config.toml
model = "spectrogram VAE"
win_length = 512
encoder_depths = [4, 7, 4]
encoder_kernel_size = 3
encoder_widths = [96, 192, 384]
loss = "l1"
latent_channels = 16
decoder_widths = [48, 96, 192, 192]
decoder_attention = false
nesterov = false
orthogonalizer = "newton_schulz_5"
adamw_lr_other_params = 0.0028
grad_clip = 5.0
decay_fraction = 0.4
warmup_steps = 600
Rows from block 12 of the encoder of a small spectrogram VAE, named by matrix and row number. Each number is 500 + 40 x the weight over its row's rms, rounded and kept within 0 to 999. All counts start at 0. Numbers have three digits each.
After each channel's rows are labels from the 100 clips, of 14976, where the channel reaches its highest value: "band" is the frequency band that holds the peak. Only what is clearly more common there than usual is listed. The data: telephone keypad tones over noise or synthetic speech.
# conv: 3x3 conv (encoder.blocks.12.conv.weight, 384x384x3x3, each kernel summed), inputs 192-383

conv.102:502437530499532506378456507423491490476446479465523511420487515500567454465536530502405525471547463509513493537489476494473519521520515462489505456502468485476504470489551525492487566483470447500487551480457548509498439509499535523522547472474454456460568512513457483490501506477463547489511472534444498510489447458524534518441498442475516458480453488432570489475506523566489470538478468484463476503547520487563514462538489549448504447511671442455450498489463486538450434544481523538485447516537479452539475738540477475515448476507523524436545473459451456463475511545545563505
band: 500 to 1000 Hz

conv.36:536503517524522524515444462533492431523559473400505561486498488501538495505484486502502439583514544476424469507481545517494501451518485531527484567503519515556550473502490499512474469478541492340530562471442482560535464541513517572479560488483534520544495522518554500586485449452528494503500517494414468462513510474361463466485437407603524420496539427459479473470516521514507513485506468519499487438494513525513432496529483511538507488440479463522472496488602502456560482482471493521560481462531485517572459556499490467464420507567538502461533454530440565541500517482507473430
band: 4000 to 8000 Hz

conv.373:465548464414449493488475451505486501454495542533406550488537487573483439481557508486507505581432508498513540469522582505481531502449510491486393485494506489525427554505485521547503535501498436478493523454469491565489529461483497489512500513607497551449446548522496532570478624504543491470582480552560445498475520505578548431509470526492444492572465483569509499507499521473506489484512533434458517517564493540404449615495515535424511468500534537534495474487543487505524454537612517495464436575464449514518472524490437444524530479462499463459490427456521532447399491447482497530
band: 1000 to 2000 Hz; 500 to 1000 Hz

conv.297:475535486488520499449488503506459450429518557503530518532520454595530524428474653455455452495479515502396539476546577531493560463486547451574449568545474507543504534504473468533453525543482498462527410491460425490429511544479464553503550509507519480487532541464485483513528487484489577472500413492445505507515502531550530517494537499450487462521470516528488535475433478513601490605426516506465451513516553472484540457547433452459495581529492498475555554494529495491561492452450497514467524579532513501442514496465503451475475432506549513514511502498469461551605550506525476432
band: 2000 to 4000 Hz

conv.85:508549539452427433546466495476467483535540461500511474485488535528478516513469506456535520486558471509496496436476440467535488488553474533543536550500522496439488507535535457511498504477539448494494488489487464501542556500484417470497490513483495506506417527512510516444460514535531404503448593453560494485450503490442519450524467443527484476469506448457541506542511568484471491498498451549482481591464451480509504522470483538467473543536611495449523433573520393570634507466509514527492446549506515556461526523473527529495413502543587432506499549534475438485507486511460482429
band: 500 to 1000 Hz

conv.354:506513562541443486507555508510540458508475461485481468499584506447495495541473502445473486528504555410467487434581500535467500537471508536511452481438540413475444487481505513518477438538492418463534540466554528444509465507505468573541446495488491489499459510524472522493606434471479472499590533474492486492434476537475413388478475568467496462509499448493492447567539454478446514493466477495581463486478483507506485562496539551476506491575480544496593490508565592457478500487467477468537452601494511426490545564463500526423493556470485452542492538547502439486543486537477501505
band: 250 to 500 Hz

conv.357:534503478492475445484470476470556452550504417631484539460490560485510489438498458475460591515488545512546477461480496549521567490466553527486488469457509501403457489567535429489495479491459505559485492556538503494452485476521501421509526412481529472493503514507491481504489515494533469498513426547450527537462446433484565531470478524483528494532475522503546486495475523499523525530511491494508467483485490465458509534488598584534552561529505445479499499483501406495550508475531479491545508561516529486475530460479495508422462501481509468478582454489513468492541447546436602573
band: 0 to 250 Hz

conv.318:490548454508488500501466448514507561498582462456530437458456469485439488380516477519511392484489536504566567483503542485536507497566596476463485480515522546528467513491550540541461515499524504467458538490451544477431635577442451501515467565507531480544526460452529473446452542525562591534510475441456493444501476502489484498525445545526436514473541489509538535486481503524513600467433519529503506449481495540427488469402449456529495473514441477530459462514515556524572432546562604534531497506492533467521507489506562519485486573527518498509451579544475548496499453486510454474
band: 4000 to 8000 Hz

conv.341:500470595494531486503554446532534482564541529553515493436499460482579507520479497506435517492431510484539523450493474555531448537494433518545507395486458456504541512489506446421485541562504445450472522573491563455489535508507447425462465466462506534518468467532468511494500502470548446472449498585483476497503493604465458427549425528463409461480495460561451461543539543524480492479487470466443457479494535540509461532454539462508495498546494474445513519481453425516441497543558484466518431517518463481487491479463522511535508510496470490408455517509580492451435528512524417490
band: 1000 to 2000 Hz

conv.162:558483467481528551569507570553564497588544445569520502498451480512535490477570466568463563518481499544511480540456420513553574493498496467502543543519521431474519530514463490496474529603589469546511522530511524492569511534507498464495531508477473513526550540486459466438463457513508535538603528509488482492431488500501448569556524442565434544505553555542460556507516543448587491433518481463484519403507547502511439472570540496500525539402492461563512453484557532481493555492563568582479433550509459514583480534481523520457494478560489543509494481509539496494459468537507475534
band: 250 to 500 Hz

conv.103:478588518478471469529523461463544563451465524493547542513513445526563530520529491552552541554448544533478472481522538557508508448532492531485525495519544415509469496410488507563501471469553444467532565468481491528465439464443493563513531474490547537446584560475504530567494428420513421490478441548477494532494530432508453498453534537533488473525450516535484445497507481543380416431550542553498493468495524495550388516533439451439517572467474528577545539463533518412512505535474422515499487504464600516520501516520478491511463487446438528495579429458482472484498531443556507545
band: 1000 to 2000 Hz

conv.58:564476489459468547440547509459519508510510540530446504528585529519510497469431516493454437455558525456558572535489495481479560475423570468484446499445485495532376518470436462447506502517493504488497439439457493423518434609395466497535430432500471527491511459539495538498521455515557565499491508546557475429536496536434525506453514500545440468528492540532499473517513516544526490538530497523549515482504456522517483455520490445579484528540587528483472483465519454488475527537444540500508498540511545502435488590493481547536533484499518546458485484520573480528474461468517487466
band: 2000 to 4000 Hz

conv.369:480491532491541485478496498508508528516536563498485465465473462446476392513433518459493492483448562469533537503494481493484359527392537489491525377391489471467462514520469519471446496409469496461488489550544473507522479456525465524550452518484531496468515442484502529504553499507478477523433462495510528492506525536490562506485436548492488506506515459487463508507537508562516505502481481499406476499507502500495487502477539463477507542451488532453511584487397530531561551533487525524493584441506502476563477543449541489502536496507467496525569497461511528470658495488509446506
band: 1000 to 2000 Hz

conv.128:405477514459499419553516462477504474456587549481551422504420455440494484462474460513480510484401505460516512531501492494487533482570508512527571462483503494560598498471498493508497466500550510483559477465490535484477520488555494542466505407436567491534542500495516470524488532539498481500506440470506524431458499459533388489520543549510528509532530509433479513454470511541472531462554460511514485485423455551497485549429484438516523517487458507578542514468538570463438474435432595534480472425482489550542482516482530485509453488483466526498459531528479515492510507463497539497
band: 500 to 1000 Hz

conv.334:535432450437484487507525486507506500507573443527488494483531491517510439437489490420508477466470524559522537490508489476537540400498540505513538567479507497539441488511423477514432509487436493524460547568498492453506589520478473418486503514517505442401503474516461528498444484477511725460518498516515440422464522542474493521533495525487512516525420503526453459502475491496613474458499527494550531597548489556468558470482449445598503435503455494437504477498487495570511457504535560519503507476484465484444506517501517498527592486492487554459572512503509545466513510472501517483
band: 2000 to 4000 Hz

conv.204:514504493500529463553493488506514415513521492484493515548517529537471453491485540418540460446576460514504493502512548504453521547435468478543503512525527559521527510533545505483459463503543534448464425515505504574496551508549530549519465470515576485445503475573539542449529486531531592479473533538488542469454453445472528475504499463429468489443481496524602576483470518527483524505509533524495485510428465549520497519471510482557498473559522530498490473566499488605493529401555532529530502535537539510471502522545525509543457531471493470483434575519542565551484474464515418445
band: 500 to 1000 Hz

conv.96:505490502534455533474478492513455549442518502499549494452460514433452464564418563455488459579547515503483491449505536428511516479468506526533505493484528510494479473416462496577507403530546565518467540545469531577503523508528465514446455543458503539559501520501482504469464495554521523457554538543487507459509514511410477467551537482446456484515502465517579562468441467463521497421495491561534542450448488485558474557494476473553518528521480474558529511498545486501512560561475532575455501511463502519498475524441501448476501509486494453614501504523488517558528549518552467409
band: 1000 to 2000 Hz

conv.45:530480496471563508618514490566502503481538501498488576484482568494471486495448392466539426532472499543506562535515465521519466505439509490539420508501536528455501536471512502516385494507591484441479486449495480494486527488579500445537439447475560537465492471445491465482453441427515464509518527492515482479447552476547455443540458492508454468478534450532493483496482541536517490490549557577510477520426559533532545464458505526561519548472426478505426486475476384508580461482458588530447483465414414464482452508539501540473482532494485532538521497474477566468424492469502484462
band: 4000 to 8000 Hz

conv.326:568470460456518490455550531470516521505447416564485525535536492470529456430514502490483515456568478514470503499503476515531524531488516512554483589534587562524585486526559521505491468561489537556507475470466550506444558515492536517462482515544507523546480532481496527499463548475518467533519512498504400493512509488413512441466538471519513469531479620494533516541467523493469472577539471550569544536481556483558462508508510516402427454512468549478529445535520560569467617485528459446484520484494510414476481493434483438512556533464517485590473490522485520470512437481537496492
band: 250 to 500 Hz; 1000 to 2000 Hz

conv.18:463458529491502452438499556450457540507502442529483547448503520453524551522530522482490567532555473557503510532536527502520378542516531532455436453538467490487435528561562476441466477464492529535479480575516539481428508503549461621464488567493509511547467532442511533509481472438555457508451564525545510495447520529524519442437461575495473481477524519490529520513445546526462464441495557532485571443596562498489538496512507539553533522486482544482511588451502477435662581411489526441536529509480574497538574576502480571504505530535494485512596507516564516503496455564479460494
band: 500 to 1000 Hz

conv.166:475502457543547476448489432545462505485520464453503497512492466455465510417473554497504454471441516486501503491590483490513474441559565471541528438421524428570460480513531524504432534451568515486478457545544488486445629507522510531475496517509532425502514489489518451474519557553513670446530415506541564487514503546494443521506514510484474569499514506460484533457525486471511498520485471466457535482532455525501523560445458485560531450448513525484535499582511488511489448481505548510552574460511477540531517479460547539479487462477470610559472522497524492464444510461475455423
band: 1000 to 2000 Hz; 250 to 500 Hz

conv.56:545548563539470486499523531492439536596525512492493454528506517467570494550450478445501515506524524497399529522509465495492383536506514504495453438480489476439456454514478564494525530482557472476475477493523545527560430501524506544476502441488508479543535498483486465546500469522409500535476546535472471473482552539527555518495486506461442432481491493518420428552486597454558485563472542522499501574483539518518500501522472483439539527509467474492481538482498538470494531501499523447483489432507516501520532506459566461482461508531520450500475473493439465427523435501440503438
band: 2000 to 4000 Hz

conv.89:488474548489497454468512506520529522488478526464554534524482465537481388534527398536483459460488541445569513536443480454483513546566513515494467506541473420501531479486516478485544515453581514351463570514425555450485439472493488443545543471528517500488487453465512499521412530531465542551544455468547481519479490496563527525496491558552541543581494564521506588455487497509456454508549432523505515532504502509450493558475447533579488499455492477530493557505505487564585470494536476499473519392461505485550529513617414481522534456508489545453548518496519488510565536504473532497
band: 250 to 500 Hz

conv.248:553491470540541467515538543477497544516440508557536567527463554516547553562463574538543465412485526569490439452467529516536508437509528537507537543494515497452457501494512469542474511496525481622423545522530521530501520485502493477488490572551515500491550489546465511423569541504515528402526470473465483580479421508504557542447515466493456524522463535511425488517478486534464498426504532481572553545510463540525543513507476515567516428530575489529551624561491470517489570454564461500528482508521477564491523496597500544559518427523520517468421482522499534552511520502525521398
band: 500 to 1000 Hz

conv.272:471428478487529496216434468524507512474499378479510497487477466567508486508525503513389497489587501523484481492488545483515484490548536490490493518504515575525550449447475530516496453506534534458567526486496462541524498455452546500523494454463527493578525508485526450533471399518473609539516502510535478514500507458473514483490501497519562480504474478550612496495463504489492493523529534513524524533486540533549510520553505460493523561565503571436513532450492485546560495467477417498508425478508477341519521607536468499454537493494520515472505499535546544501505519520457522496
band: 1000 to 2000 Hz

conv.266:495532497500473468482484540593473525494514529529525487494472534461465457436547517452492500484525569511534457583494510471502561481542528531505575505511509604461472544449519465546468542474510523490471456555571503460559499512427520505545458498479516494491523505455450572468498426495427544453527486416457517464481529595526494511506540482476530523495531474544491423517501552438488547608490486480422542542537547477456527461479436498516469420459488548570598597444485577524589451479565484505562490488512459478520516430484483496456455508528523493481440512443486519440527536504510565447
band: 2000 to 4000 Hz

conv.73:499526458492470495486439565408572541481536507466501487470476470499505535527443507482511460463537470535482516467426511491398429456443499520529487498496458426534490472489455474561478459474529462591489468562524365469533552443515536522487551540551476463497453503548555515474483467515505501507417554506505425529505502472469534474505512541542538489490478564433470460507556475474486518502492490534462510457499472503499424483567483507510530497526498484530477495475359480417435483501494463480546548499464516439477506465499481517501529481530464481550560530553509466527597543501501443421
band: 2000 to 4000 Hz

conv.112:575517420483545553482499525490459603480437424588519437469515528485504562523494410475507509471506528485477518471511565477543490454459528527490499575525503458418516423460495468514489462506500530539474611404544552507490562458515428518507449501478482462510536570514538434488495415480550498475542568466527497506511474415502569486483512485496535513507502515527507485474541516459556402559487492521492495525551521424534468508489454501463424584426406522505455499534505452553534473502487491496476502577528479517471547540550488443583521452496505515473518450460497546460495521477541566487
band: 2000 to 4000 Hz